config.yaml
model: "class-conditioned image flow-matching model"
one_sided: true
batch_size: 256
Rows from block 3, named by matrix and row number. Rows with one number belong to one channel. Each number is 500 + 40 x the weight over its row's rms, rounded and kept within 0 to 999. All counts start at 0. Numbers have three digits each. After the name is the row's rms in percent of the matrix's.
# convs0: first 3x3 conv (model.enc.1.1.convs.0.weight, 128x128x3x3, standardized in use), inputs 19-37, a 3x3 kernel for each
# convs1: second 3x3 conv (model.enc.1.1.convs.1.weight, 128x128x3x3, standardized in use, transposed), outputs 19-37, a 3x3 kernel for each
convs0.60 131:400551565499430487539511650464461452494482426459468515361493512472474530494521581509418450494463481494502489434516481517407469509487620444496542532490545536508641426541534520483502515472590490474531533502495521496510549508522529503487488492482524513502466495524489547500495479508503498463505517482501496489484496501520477482573476490538447484532484442433533519526483457494479586549522496479491498519509483547470508475559500484511475460469480449463500487493518453463480511447444481472537557517504495442482484505455
convs1.60 140:406461488537504523497457621525530523572527549502513516467483513507481527438459508442540476521506481523514527575478527482497473467486629485490469463504424495489554492496514486542517508505508532512479536508475489518484461502538516526447504458423497415495553544526510503514462466442623348444565567359545471503495513498501513532368540521509474468507562350499591531502464479472513493550481524525513487507488498545539501507496514502581418497445519459472493506476403576523461552498511483511483570475466502513475500470520
convs0.61 105:503475497516547504504507454522505463469516528557481544492455483400542481497555464450442561511482600556498536507472543540443526527456544448546563504507506493463534525485448511472532487512507566505495498483456512497520436552469512485468607456507480485555518477435540538534432509505547505441458461542499473593552498502445506490578441447524454458512578436448519512452511529501452537571545559496472522484497443447598582499538467489578535487526501493494521500484509454454515519458475483495513552542459530519505544462529
convs1.61 096:447465524466493503471489563504520458523479498425541501538505463490506504531523509584461446490539501522544459513462434522540487520497527469553516452531481471511529637488516515579574514482500600469541511583502466428521508503446495479472508445563447545498574526466553516536469505522549521505527498537477548466460460444501506469511507499449535497566526401514566505461506510502538428510582522483487522466476420447447546481441477521528567529504505463497521498558552450494480542565490550514534461581521507471484511503488
convs0.62 075:548530490501466517587525529558525536584590531551556580428535464534525533493483495493384433583414468589496473495529401521515473560563479509490529475456468465458479465551488486556515475499392510479552507518506501485421516543551497444558535516498489527487520498458480478546505544576500531496508482475442463488481455538493475508515461512496472494470435436503569450508579518511490480521470520456514509597548517591523591537520476553576558484410466482450474510521468451508503458465477485500513529535605524583585530570534
convs1.62 086:505557568501496561545522442482470438469442516586474540487551506545566516548518550512468541494464482493450485461487545519541492453527506526541514510549502529511449463474513472497491458440496516538480535507454444501490623559525413524503508419471567558511494481500367391468456500468443515545543501515447515547510501467522480501559510529528516552421443485516544443558535551467423514503458481534510539519526531444475475515521461554566473570489538545456491521542510474530461458498485543551534546520500491455499553476536
convs0.63 090:419554457494538504559477452539622599615685569502626576456511550448602497444486478458493460522478376469506457502548549506623629498522500499504515495439491487420514525411499459427490452436551470455492439461467413521471591526460521487466509441497505566527473496435466480510494431504425499557533540491476529489473489477489490493451491491452437468479448492462546537563596529545519537484492485481511495506565506527587505564516537527563516487556506510524503436539525511437503581460512541471517564525473490495504477521451
convs1.63 113:503504431467475493509460518480490431528404487488461577498452477406571576472537440474585557445591421491507503501519499531443506495423551502514508510439497500494496508513453507481504489478486534452514498465469509501489571483470457488488448468504425553542529456497601508481470458477576537552491493507455484465467519501473543584493466459558490491483446528474510460506591590581573456496476443537489471518524533629546487543521486469498506492545542461413472487533533450459523562488531507459558500493512512521526557552431
convs0.64 110:546511497530482485468576506530465483471430476464521472649476541513542480557594474461427505482480486520511428466518554474428470497514447527527499531561491539551472489469511528532517475484488525497480495525416529471479485525444462562511485489521453515510482510508505470486435486460481493542501539448496457490459489492540492460526527502453535447525527534578436517454449516551522449450525536474474517494511550418464447496453469460487569454496451512434505497550536504425461490464446505526421434578458541517514513444479
convs1.64 106:542344517474538535511509563492473515509520544540497491628431457494467486479465489615479544503535492506527442520434580537540452492503559523498483508539484533538457509479484453497560483517506458557494586501478527486417574517524503494469514501450450489543499482453504473578444487483406529493497421450523516484476518539458497487519482437524550526520401499534460522502568519460496498497489513521525486495532518495542508556525517545477519432466440506487508508442595574466546530452487537555416527556479460459465498454545
convs0.65 103:543459479564500523518559457550516479464490475466547490504471448434543517439459471527496475485456405508569467508451502517534529504552454476455518518553550487549589497511487492513494493487479421582509496459432482506558496511473453499540521476441478467561463493437526527542495478537468514480441586507502511486539489486527520503439578469486511497535509565447516455510523479514544505460523486475524488576530542464414476436407530514442551501453518490452517496482480514544521481541487431603492573536475527536493408427474
convs1.65 092:536492497457445521510470446543461532498543556447487438465513559555528438441500453549479523558494544539560461457392512504553485482512485464505504471480476474541508510516459438472458526523571420506472546553510552548554534533527509512448512558527396442512519474534501596507516580482488557452449520524431474481530546470478494579477600460492507467518505567499546505495578528499525549495466516463459460479552481505553532493529503555509518545524529415426462529530563549490527589524542505561476469538502482530489454618506
convs0.66 101:505482516477508549527529486456486478476549510480440516523509440466506471498488540535416619516533492413583500520439604503516546512573499535544529471499476536559531501530420479474498464558538473486500459499490540570419505508513480408458508499545430426485527481532537455513460449482436459474511556564502506439556554487551481538568544514514459609579426518518475490511475553527480458535448486562494555514538446537399679539490525480670471502484550484473511532510509450563552545520562490457522576514474462512496519507532
convs1.66 111:590472521536451506520447535485534491484543512576452529499527482484477472498479464508461525523443462409517515552374472487553477461495561491455512515480471469460521561386481542519448634513501485486441468491503518520467487472466475529565450542486451486538475514510524531536501520485497443511507444540502434477502475530490465518487477446495457505453513555516480474473467439468488548545494467470489548527535514495486495493593530502510495417400441546544533433455455498504464443526524473438497456539508486430476432525525
convs0.67 093:528505540519473524557549524471476431503523470522497533470488426499488415516475494587468579549439539530483485514590454511554485523614518504579507480522501535541509501560439541552482388497520517451479528519499375540501499519484478461500543523495457508484517568459488492486463420444494498516481441488549539568513513498478578508486479445498535507552485542472594472458498519434463529569547670440436483423522488505600563559517537498505489510497506479472443527424463510464488492494507526502535531387528504505480491624475
convs1.67 094:481517532519603581459484497450491490509454524550500530516494449523481506542505572562553494513524470436498447497639479446475490613472574500478509488485531473508484473469551433485505536404469422429560531436506481493509498465517515578449530505474496493537476485474572470460440554501519466447542496480474494573533481492490582485513510473489480498511479558519544463462530476503466496470509554497522501440556445514481480491523502517559550509514476553511533447367545468474505474502497541547462464495474498550566543499538
convs0.68 100:519484509500496541537517476465479497510484509459479442462522519515502516484540532535508470503471437501465498442497424444475497451463550489529511481511549486550508504508480483496495551469489477422491454564530521501488521510497486503511524563531468475552486494489469447493519461450466442538589385500527569534461515458614445508514510538532443494376522551479477395483491548504445523465501514499517581482469482499543499517522464522502514448428513426453538502509522495546586507496592462593616436467543501515476513485451
convs1.68 091:516487445479472491519471500456510542497517452403501500511491547500505467486491454503500521510495509502511509458531485525534516446522525534532489548490505516525532490517472517508503499447420454545493471451462501495519543429478464458557617487510469498539468494502476489498534531485470492542589511406510522468580531481559437493489576596488540515346460505423444486502470451555513489454514502453446499399517542486511472513544501523530563511494433512439522501519526537497596552449572440480534488416465496528551507469477
convs0.69 091:568450437518373493505421457489399482541563493524441467494514520467503484445505529486465463583555498473501486498495456432498536447492512543551553489496514498477546537525491459455469513555506518506465498496466505511556427507514463532566514471561514426520523487528480450517505507483464419390543521476508511556537536485491506446487462448524544527528533491513421504537473506526467518522468526508507503488492433459516483515490453494479510453489472494514467525495545462403481497486447493483442478514528497447480534445474
convs1.69 088:385446467543562598474484537438469454521477477572489436480507552514507539524468513497569505497497422482544493552521561588555508515521476465471518480452493476512487530474490526452512521521555481488492512421497468490452414507493531539552589465477450533471450528443518609557479484498496537526569527504535533477473497460457469491486530469485492471544583487510503540509553508534544540490536503460475452519496494490542533537489558556515538481549437564529459475507569510466487490444469532495528519479558498543481440502451
convs0.70 080:473536550517493481503542465442412414469420385473448391370541531470499532467477546419437430520472423473514457573471501476486449507465469434547523546435542519567405538507517552545502537494466417560503534485512515530419483527504469458454504474511475536512552560553485517529536520493551459411492531402505472487488460475486505486503461503517539465493523618534529517484482518506495536631547520485543532461495558530513475505539527516520565432456507477455554492472456453470494446422436447477413462474530526514487491501504
convs1.70 096:399496523428538595424445540600542509465450529463530517411532517574530468585517562477515469494431497463419440560493474595513478586488434485426439477585507456460594545504500477458486447535473630464469525589545546509414397438519480493500552586557559513459556494477487499461506525574506517571520513514521564523474509495482527560402500482486497471506554592420476473452450493498490501537445486525514476498509458486492487495475468530498516564507501525496495492438494521520494496446454555553434488513577468522566467567592
convs0.71 100:553601555476506493497450448529477514511542502484428487458462514517427459421528517494463514468516503492469482531551450489518395433426528463486525530517532545550503562498566477497511504470520489453465440475487533520532516535531492474508488463506465463486451509499512543501516505508450479474473494530500502531505524454486559486598472488530482490509456545518504415503506474577522439527564485556469512484489451495411584597490597395498536473466527507420507481458484454479473455501483510443482467298623480499586475381452
convs1.71 087:507557515487545506549482460520512514443487508514460491504451501515529479452468533521542476478508476450480478451651551492508482520525481597512486498520475481517490517459532465541550502549440520485479549533469477515464455431556540491586573458453456461505419486516516556526514500580495528476414444454460464477510525535560462524501547523456475524486513485493541493533509518492559529535490521488535532498461479514541569469550523433562563476530531516592524483509459456520472521526545470520525600524516480517478475645496
convs0.72 104:508511484473507520487628517478519487530518494461416458621473512515429533483490482503467463485551520505526475504667524391500514445629528451482504475468534469519513458478502441493478546494440466466460485534489544490534505478483434448513533531544465460474533496491494487492463491459549607517476442502466504511442552483537478473537516533555499507456476502510456467492523532493403490550500510485481545537460480458512507546512462484509492473484477499508457498509448468580528486593473417530513529501460507460450541433516
convs1.72 109:531508476596546488482575465469424510409502437499519538581529573572483470568490526560453518472513541537461545416533460526517492499558499552506516492511497500494501483479510501497491440479570467486484459494521471528480554498488413504612473502492496458524508429463492485501501563483490472475506544496482493527509473461494499491478555540457568505470553519524451554546486447527495541493496456461523486477494454498483486458472452498470498506462504531467454488496541517489499408568482541414478577586456536551509511599424
convs0.73 108:509508473477526515473519513514532530502594491519555485548506489556467453500517436505499459514555498510543529515482501467512561522587564450437431430481481447442492447500510498449517444469516534476484492503485499541463538469471522490479531544560504579536487511556512479412480487503486459483461513541464474511493503499478497517442479501503447481525551451550542497495509453480436436409485485484357469529493405569488506535598560540523562507511460574518439506553434494508531561588542540553563498499533529486475487485530
convs1.73 134:432513556479529572470499525520491399501518501540488534432471439495501456446486519474451505536468455542481446520516501516449499476554480414523537504403496533543446587538503432519523481457535441482526536403466543587447466451563499488501524555501636473459494568486450423551516452523453513521447479504510448464519485453495569504554478569439534448400439574468556490477492514490416492526468464443555494463468546476467484516494479543507508579516418482522525471490504464565477489440505546512467542468508485468508454481528
convs0.74 079:511535491535501516516459471507534503479529541485495543550526474475466500498492426498471474461475450517501470549523491492416492434519511488547493518512519491524504515537528492549532549537488481467476515515516548529485442481500462463461498489534473469447489513528526470465479455477485490496430486484534447498454489515488522528477476469493499538537522540502485466515461455533487529524529507480490512538486505481480544473498494438468475457494474462489498510467486542514324490296522298594567506499481444497473459516475
convs1.74 094:472478454463497534490477488523478519439545540496561487455492501446496465545443464523520493475482531505475525484435460444545457574483459432406493424463454435475495544481479548462502523457460538488513451532473530522491503553556558512546467495527547463494485497510483530529535524549511532491560496500483398494435522513494614478450466464483469468479466548496501553533521498456409514459504523463467471533511475519504465469458477495537511486532491492400539469540587473429625438573448520417488513528522499484424557493520
convs0.75 108:442536550529491505532485535480481494458504478505500509495499477495523558474556475487495544486461481452458541564525538528494465459530488529516545527509592533525503561491501469517485524502471429488467520507511480486506415520521532521448503428537452514506562508509504514475411512534440495460534496424497497466496472457494498473549471482515471454506494507469505488557573437511476519502522520542466505510511520507475561476530551481493596451491506467477525505537519496431473428444437499461465542514492526528525486460497
convs1.75 116:479564471513529476448465549533475493507510433458464506479508543466423498529535391457527520484482519500501463527449512483543470531521465501502496503528453514507437553500453494487479528445481382502467558497471552487517486513443545516452491499518415507518449469532517482471535498471482501490431468518517527532497500515470499492604463503518537512486481524509510481546455466474500560494491490516521489495497499476507485508483529483524517476466453534449514469435536426527524523540493485494535502459484434451520459502401
convs0.76 093:482526449514459496534520527518521526529514487494407491557496461511521495561532542513644505504549461501509443476559484454426441489465475509462496547500502488473500510547457515490425534507459472450479508521499463502480478452535496505492530502505513441421455489466494508481492553576481556432522546438450496475457519487495499510487515559457486485463539482530481502501471482546465491533404499514486525509416483546488453500507500454486477528539477526523459458541496499496531525507502426451535500422422481476519422452496
convs1.76 105:420519512437590486478506502482548506440475506493500471497498477540520462507427516542477453509494505566340464452557495495533499458533542545541505519510471461553458528500499520467490499424483526494487536477470536511469530451509413416510509530549516460506494542519531542419487455503547509522451574497482473417504543490515538537545500507503484497464529501511554533569532565537497476528493493526526509476492532445511556509476530451473487567482521585448435541368375459523512469523490524489522403484488529481491600486509
convs0.77 101:472481506442440531527459474499508511461473446481489511487505505508451473523480510471500583485520493459498451487458426519489452491516451490553463437514487511501502506486470573546497516602445512477504473555489512529514522499531513529584528563526455424503488468480589540545512500409472442452611536498535494555508488470442534514507496481512488503545537556574535505470486505465481509528543553495444483491533508521513545575463476501481504482517477512530498533504545545472416426423454456481479525533539492486474459497447
convs1.77 094:509479524453548578542447575542460486521525462510559477481492468512494478489486532508505514486480538422463524496469504523452478506530497518566480538473536535487506572480527497484509527516498464425496482474552586538488517482507498533587433459490533505452488551463475566544481482427418502537580545506491520547508454489473503538473505433459472499530542569499481511529597570535510433506506479484496520493536506510551541527508472533533526496500414528545557499493431543579500477518543495500514494507540500493506438492479
convs0.78 107:609608537482475515502450501511571493504498495498432459483531514484450438503484494498507505469514525518461473498438546488525472493484466532572526504501527491482501499488495506494545459477462530438558478505510475567418488537512513573520524513511495604470480516474522549527434545481474524494541506469472467501479502467504481495480504510473497516413577516528511560528512521467518453502559513480509457466442526501535459502529502496502537448481521463483514484469508509502496472465495549502420486698391491497511483465489
convs1.78 088:565541564555522551450420429493558467488516551506483474498520465560489534481515528513541523467536507540486484547464550542479542432519524525546512506523551495427454460572512448514463464451452543486513533525431448572497519593542447458518469508487569501456517439530471504581531466447512486532477502498526533473525529508550513542477494537455580528434569463546526455495572512463560474493471502497500517469392538449550515493501489536513525499604516463530523540537516522490483527535517553443406438602480470493521536445511
convs0.79 109:569452556499504512514525484470415488514475465466543529505415515495483468466497443545526481491473460466545520569553452512493507508423552522480532487507510552524493495535552485467523522471409517491468439510513513459475524548495495501486503454476496463500471519451555507592543533534451511488516503520496538489461445474568515527532537543538521453420429490506508518492461525473472495523565513504501475544469485562600477465510454547586474487489466491486475484498495501469491505453474539586517536394581499529514493546456
convs1.79 089:493463468414575562488536569515471530509483468541528506571510540466512534524453474513515545470524494534437521479564548501489532525507497515535526483496528495495444514556578546522503458467451555576531440438481514531452532535523491502508488408480522403537536466509533488542518527518503463560558447502466492515524500479563509519455530561509453546400434530557502469467556463513485434471569543496486429459514524473426486556514541524535491514532505497512530519471444474425465494579518534603453508465505520523503501428549
convs0.80 094:532474566475455508501548476535570645577535589537557687479458592525505494512549458469485456514501503502524493484509551535511491500502510469471503504427529467422451589524445546531456481507486495508450485518545454445585530556505509507497511485410452451567498507506569486449490500487471515463466492532461481472493543452480537474506489479515512478475513457464461620539524526485513498493541495464515514455525579422589544501503520499490482487508545521526515517484516472500480509457494519453531559627514494491540499492505
convs1.80 111:561420522503474531440499462409458477402485492406515502536445494498507497420530517528462495522501501502498476596454519566501509465529550525526504559498473403455550473496476517512470458429443411484516492503495487477479582548480492509495491542487525509457517488486496512539538442469523462507547494507468487460482498503495510540588529488490497486436523518649464517526454540479496490482491528514496529508492492454523482469485490506454524464586517496514467550465530477463442476423500517413458509590534481493491478455536
convs0.81 106:509449540500566438487461483504466486484468442484523492522482474530555540538549516526477449486494481534455508592394465423494504513508401416518507498480471497467486504576507491511513482502527396539509511481523507472453507572587524489522547496490455514449526493509519466522535505486517443483463495484567527455479516506494478510541549582469423497493486470579479509520505513456487551491494497547530495524518541686513638512526520522491469481489496534505515518550486563473499447446489515497497305574577493474457573569548
convs1.81 097:464491559524487484456470521504508472570490483482523497535537462463428575479486508487557501495521541511478444431581599472521530517543421491495519512513467499490487501464550566462518469509531521537502491509501495461557535531501459525407439527528511562456460514527567458433488499555511516473491482489500490521528503465503485478531531518548508462522362508507512480533485500497534481471503522499508504467555504555519490499537513459457447584562492428502533542480538533470541534557485480490421484520397470551496493508606
convs0.82 115:476520535476458481495489526500510532546526514460544525486496506514461489533512446570523502499518485489491515571563475497479478578495443449504478481477490527504466512498514466465461477547452484398515531462480525512389556531442496502456517578526518477545451536478475502510495470450561521519456544497531566573453479498506467487526443458549520451593567466565547492514517547482490463517556564542518506504486496552610514468521432573622564469527522519535522525468502512471552589424507518532537470493521460467481505471504
convs1.82 113:476471550511488570500487538582494553500498471473527488542447427502548475448479486540525496542598485488503458560555475534511387532511480519521494488531534546509548487428486496563537474489478491535452518529525465553543470423459480481469547528532503491535496456492425546523482433528522507469470514519526504519513550529487497501530503455521482482534486401550550484470514488511475482483496496517490472480442496476482507525440541571515456512518454538409483550530497521495505535581399511461472530475438549570513430586529
convs0.83 106:475446520498529508530631497469518514480550498538437467462587480445500491421465459512565445484543476512523510533523492468501484499434511450518471493422487491471439579473571484460460528471490594561570507484506470472539586570498471482488467436472486526441497551468507451550540507437469496479553571497488504524516489515454548506523507461464506473488425459422600477500457487533416506546489536481465524463469508495564544482554480429523443505592502463497476472514526470454483521532509483474540546516445502546554534503452
convs1.83 093:532461533552475474533554450537572446520501452504457523469490573479507504541480483488468536490487516467492474540602484460437527514431449459553436544522497505501480529499543547504534480490460527532529494516472526468462483574524499497499477405447368518524551493448515461536455405497533469547538442487489472569493513489528526487536595457450469569512478447533609539520492489491417506438533531487509506521630502484451543505447564473523493523522537557452511507469535465544495528495420494566518529459538484495535494464440
convs0.84 096:561544500557498501491490486433458502445503493424453477611500534585603498467467463504512421501562495454561481556450421504482432537450416589479478501470419511557496496489521468489533515485526538514501494460490521549498519442497549458472540540521510512436497520471553547549403557510463473460512537547471469494487500518510492557514548510523479488568528458552450542439525493447534441523489479542531489483538500475482443545556426523536540441482455557520487515483461521439479530519510539437490429466478452495529438462507
convs1.84 089:471535506411453579506497541442476460476562474536489592671500519515542510474626479493512572476519432475545462555522583478503512492427438521528521528445480517542495429483501503497556466481529529549488498495406506526540497527514473462517525467532485531448484450514557538562456443567509482511508571638501523477468473488520523515469508444556512518498427505449445472502567517540533497447525504484477524520520423459441508507428467555481519410499497511532436501513604514508428556456543478578495545533490465523518474485428
convs0.85 102:462505565521489536484502451507507494467537476486516473448514491545564488613492559462560445484530478492470492456517502464502507548550451503548465553411494503545426563442510513521501510559509530482530526503493432503473523538465528489507489473499505500517497470492514480483553486542460507482355475421523482468526455489475467523509473539532527555511439451382525536477525486552605517527552569479553504486512511519619518482543527495479493473568467500502545429515517471465518466635501588493472565558485464486499536501466
convs1.85 088:542527538453441517439486456435524540482528516574513537485533480527523489514519485491518514537466482520473508473474448506530535414526563492528507520583480492487437499480504492513517464505486528497559559478497486482457510454459510454560479550449453440415517508476488507527552525559483506499430471425471486528492485500461474501564521509520488504478466536576482449460470494505495539504481474493506456511490479486472546472479526485473438506460624495599550467432510455498549506414504607505559496506542502545512498472416
convs0.86 093:536464560528586448512445572525541481553460485451490529488498499471513465517403502555554457534451538533492494513517521511559479578395520431491525496464479505487483554475535502538422521463492490515502477492528526522525570534506515551494499497519502473523518478516497475492507388533531529560399517403485565433536454531447554477534529458521482470522508535438473514499501477489466473489560529435508509474428541580540516547453508490463547519468461525451504483550447535538546515542462495541523519436484460482495489471512
convs1.86 084:473559533538459482456499612447523444514443468441470516480468495551532532526517461484531482415476499490423478569547490495493407517444480454459405493515450462451469505539498556566509510462460539507534483476531513568460451566545518479441607563549526439572494503465518502451498457530502517493518545507463500539480530474604482537508448507482525479455483470467477503498524472498459480516528468479459491471485490521520437487484446512505453494486482522494484505485506481468512541441411463536491474489439476482496569570507
convs0.87 101:515537562479492558466493526472467445453524481463445490482522452531535555454477489589471580504562527391482457383443463519559531518527543494490483492496466507509572414498457500457524489502528474558530489498506513551511504433488598585543509506494498530533469499445508646481514542427555505531527550428490488505512496492471454427519499449528524472527479479468495484538487482460477492490483466494475488516513546528464538451482450523487472516517472576560554542501497544511494507563535526535509502501543560492514498524505
convs1.87 094:481545362462510474535520513449562503496602587506541363489530550507511525450479506508495590414438466535569441521482509479463488501507531587504546542510438528524520459550532487513465489514551455530468490508476497534548534558506464426409460539467583437547461464506530513533447446489515524454518487519484497497477520536440494479477491465511540512543482490505470509564548515430486444432501454543486487486532543527498506502501412493569491514529621529489545507495454482472560490601525576431441533499463474484443454533455
convs0.88 099:541512471579499447544412470466514478465535504474462531561533422495490521499495470478410457528479475509555485450462473546507434504544457534497488510492470476524433572559517528545487473569467545503530560587498475565487512474533503473489493498495432551521558491580513524485512518496571480519550498457483473517463536480483500497505524490491527502515498517485565444458526444486515487459537573527503464438590519501441520472494514522448515526527484506520455512498487492431545504538480486487517545525531488494488473382461
convs1.88 084:431517448552535534492513466502502504503479488557498539563485467533489488537453541446434480512458482510520487505610556576457465525430519543568536533527526465440441470468550491510483490481518491455501467484480509579428545511526464459476418537463558512507468525500522480557536532454520545438481488567461500569513481507456515533581510571484448462509433521466537511495542568533510493494510548481543540491459576460563508469472525445453489559481530545548552502458453503501474464469492545512478514509499475499525476489514
convs0.89 087:487487475547480456502483487493463514485537517534475452562511453496503503508505550485489469496494489518477465452476484462480513517493490429477458502481488459505468538516433491498474507529491505492505518537513545477522520520485465466492386490519506507548514502464495485507495512503476524443402526479549510551478477577441562569466446416487508520506491504518477511518526525490478525498517551497520539534495518471565518508475570365531514503541450526478563493489515500458464467466572431612542534479459508462485454475489
convs1.89 090:508440528525588452567485468527513543469483467499467530498440481479512506493460520539493490418493542541516556490469442432506494518466478456430481449439551446502525538448492479472503541483415496502521469551504574450566466433616464473460404476500495543477549486480475475498540526518565522504481534478551489531493505504490551545527520473562476495555519441480500468520515575484500506531473532440449458503516470487502524462424468443528502495576555490488494580525522502521576519483479433396508453506479516496510457451535
convs0.90 113:535573450509545509510498519472538552486509511509463501517547520535524473463547491512504487465567531559499500451509489489509603491492497526470469525554528479460466495529472515539504492514538494533533497526554472548567525516531518473493437456536446440438478524469508555485516532525421568494507483521525442436536499485541529541487532526503506543437469515488470459443517544559524506484530511433505505496510561454448517514490499420462476533492500494532502496539499501570525438503538406471520558578497475488481504498510
convs1.90 105:531517509510460435627484452491590505535578505462514553526452450511501448504495530436497450458487599555488453464453441475477535468480522536508531503459511445475473589550504500483533531491514442441509537465458572454474498518548525494535465479548512442449512413462570626548519457490478474593504497504492489467516463545534479484465530481491420458480533545461462501504543509503543525505516493467473519564481499523537521476545495472541569427483533527540541455539520483498536511468559530482503519549500504431497518520490
convs0.91 100:516493525482478508494453451476463474512468474501498490514507432494518469608552526508512508541523480518553525448450327475486505521521481489478425493483483534529501504461482476515509487478467535525493556522463517491496545467540545507494495531545454450498505536443491488492535519532525500546514452481540493531555497526514528555560504379519502509557527479473497511519507503435566500479516546488497487418484490504485532463455497525494501450461460496473510526508483546496259592487540736515536477507465483493513457441508
convs1.91 100:522551487540493486443535485516558445478534469568496480484466490504474473492492497540490452539512455584545497505514507503469537424570512526490458481495484547535469499473532469505469493566481507513501543523430438485462550476524528480457545597566482497550552451502477506463508487356458512481458526513530527515518523493564554531508499450516504518565508540475468502472533534494547526509490538509506467486485485481477529470515456524484457545538384519512475539618544529551381496529504629479485461484547493515531481451539
convs0.92 095:585554476481450521471482476513468478458515499447493525550579538554572485494493502471472486489434442498526533532467483469491510506471527505424496526482527489453509479487470512534533460530449503479494498519503484506490486469493477455486488538566515505558509519492533487525482435421534538522616535533449438475475510507514529477521513474473450491473471498562500524466516574512404460461439480517464506531545544498447482628566549540525485549527544517589500485494467496482485482591570494524508450485504461412496513457530
convs1.92 110:457454459495475507465466529438590568598568577563518474554564499471478494504473528506477491492533462531502563450472479512482513476488588501468500569475484542486427553475493481505488508546525493528485498497409460504511494437447527467461455421430526472468513439419505504549532478524517498484559525526512492516502472504491475476498509478541531477520542536503458462480519521532448453504564564538499528503522493544547526499537534432450470541529558512581605536536446462523480543609516528559605456485515496374440472479465
convs0.93 096:529530479480529464492510497499482519468478491525479467549501413523481440476564440541456474459489531515515505469447472490528486465548449552441510432551459472518570381517467509506497483469613489523511527563517512542513539542519514494493462511477508535519508495514455560482482468481504522501456492545554553494519548464512522549529565565553471513496595445510469480485573545478403572529510497488510519443526523481504487508491540511505487505540512507536494490529506469499566485527503490557536463491530511479447489470473
convs1.93 090:522472499475508518641554528482481478531578509511466470593529502523496495537540471534507462448496551504468534535472558431559398488535555532547554475533581503568471410483555520492520483472551543610499443486488483443562530510485575565528478517486453516559436472514473446444455452498483486514454510543480464551512507542540542501492516560509469467493475422512409540495471472515498490442537463491468491489536453508558544516521506488505526456512559510481557485499486513476544517536477479436538427572466510501520493514508
convs0.94 085:462543522482475546491521513481474458509520522494530502459535491535532491556563555487510454517511518535516521484501408478461524477442425427474526485438457463518513539517461478578505520536527521572552448551468485557548521501503506494484485434443523509460494474456626515504467537443552524472486506440495471507468540515435503447456463473506494479541526475496482466500492535475489514480470479462516503508497479458518517500425474536478501496543517588537509556538485519596450527524496548451484500524489506476490452438485
convs1.94 090:503483416508487479465462562558515472527498478558534469454520552516502517507478544529510441471480482499463455523486438535508539564444500486517533560526497503554526547476481544480543490531495503514513550476480452506447551612464449482508494478482438491426487508408615526603547491485538573494501521501543550542509544556442459498409452518500588497507536529478471570508536509507522485533513498568559553538557451429513547484468526478503532497435478477541455532505610572561493488433527573518503502513541538497454455501499
convs0.95 100:503475429543501455486504475476543425479418458464425425545501504504564541465515510530497489510491439512490427479484554515532466520492466569466466486500560504475534450583436575534494550458527522498531547510495510462483527550503488505582532493530467448587513502532577555545521506522481516551533515525430497507477479498530542479513497468590482496488463400515531540483564512489472408473514579541514550490441463432584475481517574506486535505497507470537505524500463470485506553542504577519506531458426484472507432529587
convs1.95 094:594553485403443422522496553422518502577572508504522571519480495471476472473511484592457458549500515445530472524571473568507500530468482493510548498505525518482508429457516552549457539435509497484471492502487477474569474482489488525520507452461449472539491476482482532507516522502435482556493524408467512508558499485549470514537462499514515466513497440578558483448539461488464460568607578510434564485549518525460491492490511560423589509584540529426503445456488487440435448498504534495545422461459470462521509479465
convs0.96 109:544524527550495477511481508546472479442431471450503486560517468520507494501554441512423439526493462489469475432532523495472493514494488558477547521546576544497425512528575567516518507527464556501526500454480543502510500501564512493457506496502496537497520533547543471560493539580501506447509513512484482457535469492476513474395497534442477510478491586584495496518481536511497405429511527462468524524524578468507517444543514464516558464511511485504499484466512528451468449412498475458477610530521506517535481541534
convs1.96 107:428522449486458453514451487518502497469503563543526504591451509557427502509463520448536523538479507520495523522526470519517578524516571548462493445499486492499484430492489517501444512494441470544490483489473540515400480446519529510528464556473396575550445431498488417574506548485529440500492445410517450441482496464518505482561535512505455486446559633473497491500538475483459465465468511527483491505475495496485507479491547475547524393441497564467513432415539396522486470470505461486521442442564502481504535556492
convs0.97 100:464543513536531459488482572419589502509461500556421501473476564517511496522481515503508421508472487500503522612524412484549532489495564460478435494513529536561573518485532493459554478507482498470486477460498510468475543571499526511498539533536469494478514547499568514496494516501518469470472506478495437494503512502470508492524499467435512459513507520516557542512485491533563514469495486506490534514503548438518549465471481467480442499548512506479503460476479500466478507413502471531531509565504503522474525469494
convs1.97 100:479495539439544491593520512480588518537516523467439570427475494502534530524631547426481533496543512555543492465543506483455503527475462459439455446495519553506499473568570403464471502533549484494487481559484484524476459476502446435474560581523472566443451465460489525566479522464503545457535542562487467518457495471491485477540500472506501481499535497506476444517494470538526596499498501507477527577426508518458499524567511476528567483481496478509475492515510502498517597450474487451495369440418382539561439581629
convs0.98 107:509510538512509484540532546492511444524477456475519518497470461582489542501509536462526559553591543379537417544485564488522513558559491489440497507488457433506468496509465522542580441590484470453475518457518461485539469440489494485527417489468506493527505528525512427507490466428479518446586585571497549524458567492568537463527449539559489480507448548482471473548487483543465466515532530519504473536546491568553571539628540349636521464499496495551517490521528493458505465418426507513512490446512530435460476506513
convs1.98 116:461486543429450511526468536526521524466417516476542435531485559457460426512504499513546504425505511461472500519486454474532539462481496479502528467460449508463544496544474487497516646406517502456487468488517507497502498482444493480480468533400523460506452490533520571509549558508503511424548506548483548562525513437532490502482490440510447539455497520467455459503489519457531543477521535474462531512566522555448483525511491509561504516489470504495428527502493521501480460525494445510508457509512448474521462517501
convs0.99 094:481536540489540517475496528457456487482503501561485472462499486498555522498547541508443548541506510469517461539419525511504546511485594454538512512447482539494501543546517494548515461581456456542529510458498467524541500435512469513508518600446455370449501549510463624536538457382499442549459512515495455577499510522474469510454518497508588510527563484469479505502562495485602540494489501483485510521480559551507468508571491478482561498476528502478531496449455448483489474501462490488519514480450478449466497555505
convs1.99 093:517565478480457512516453585489541508535517497480472509498480483474466515471498495556480557491466516437458503537489536564432468514551601525538452506493519543484572548515503429511502502489476493495468490494502514451552483393449521479476562576535454457492409479440548634575462469530442576515547597451521508524510465483481514542584456445468494469522585552478464495507506501480536525470555520481454578471398490496444538512412483532490445626491440433492468486606458493547453537506536450479572503419561488485543492566521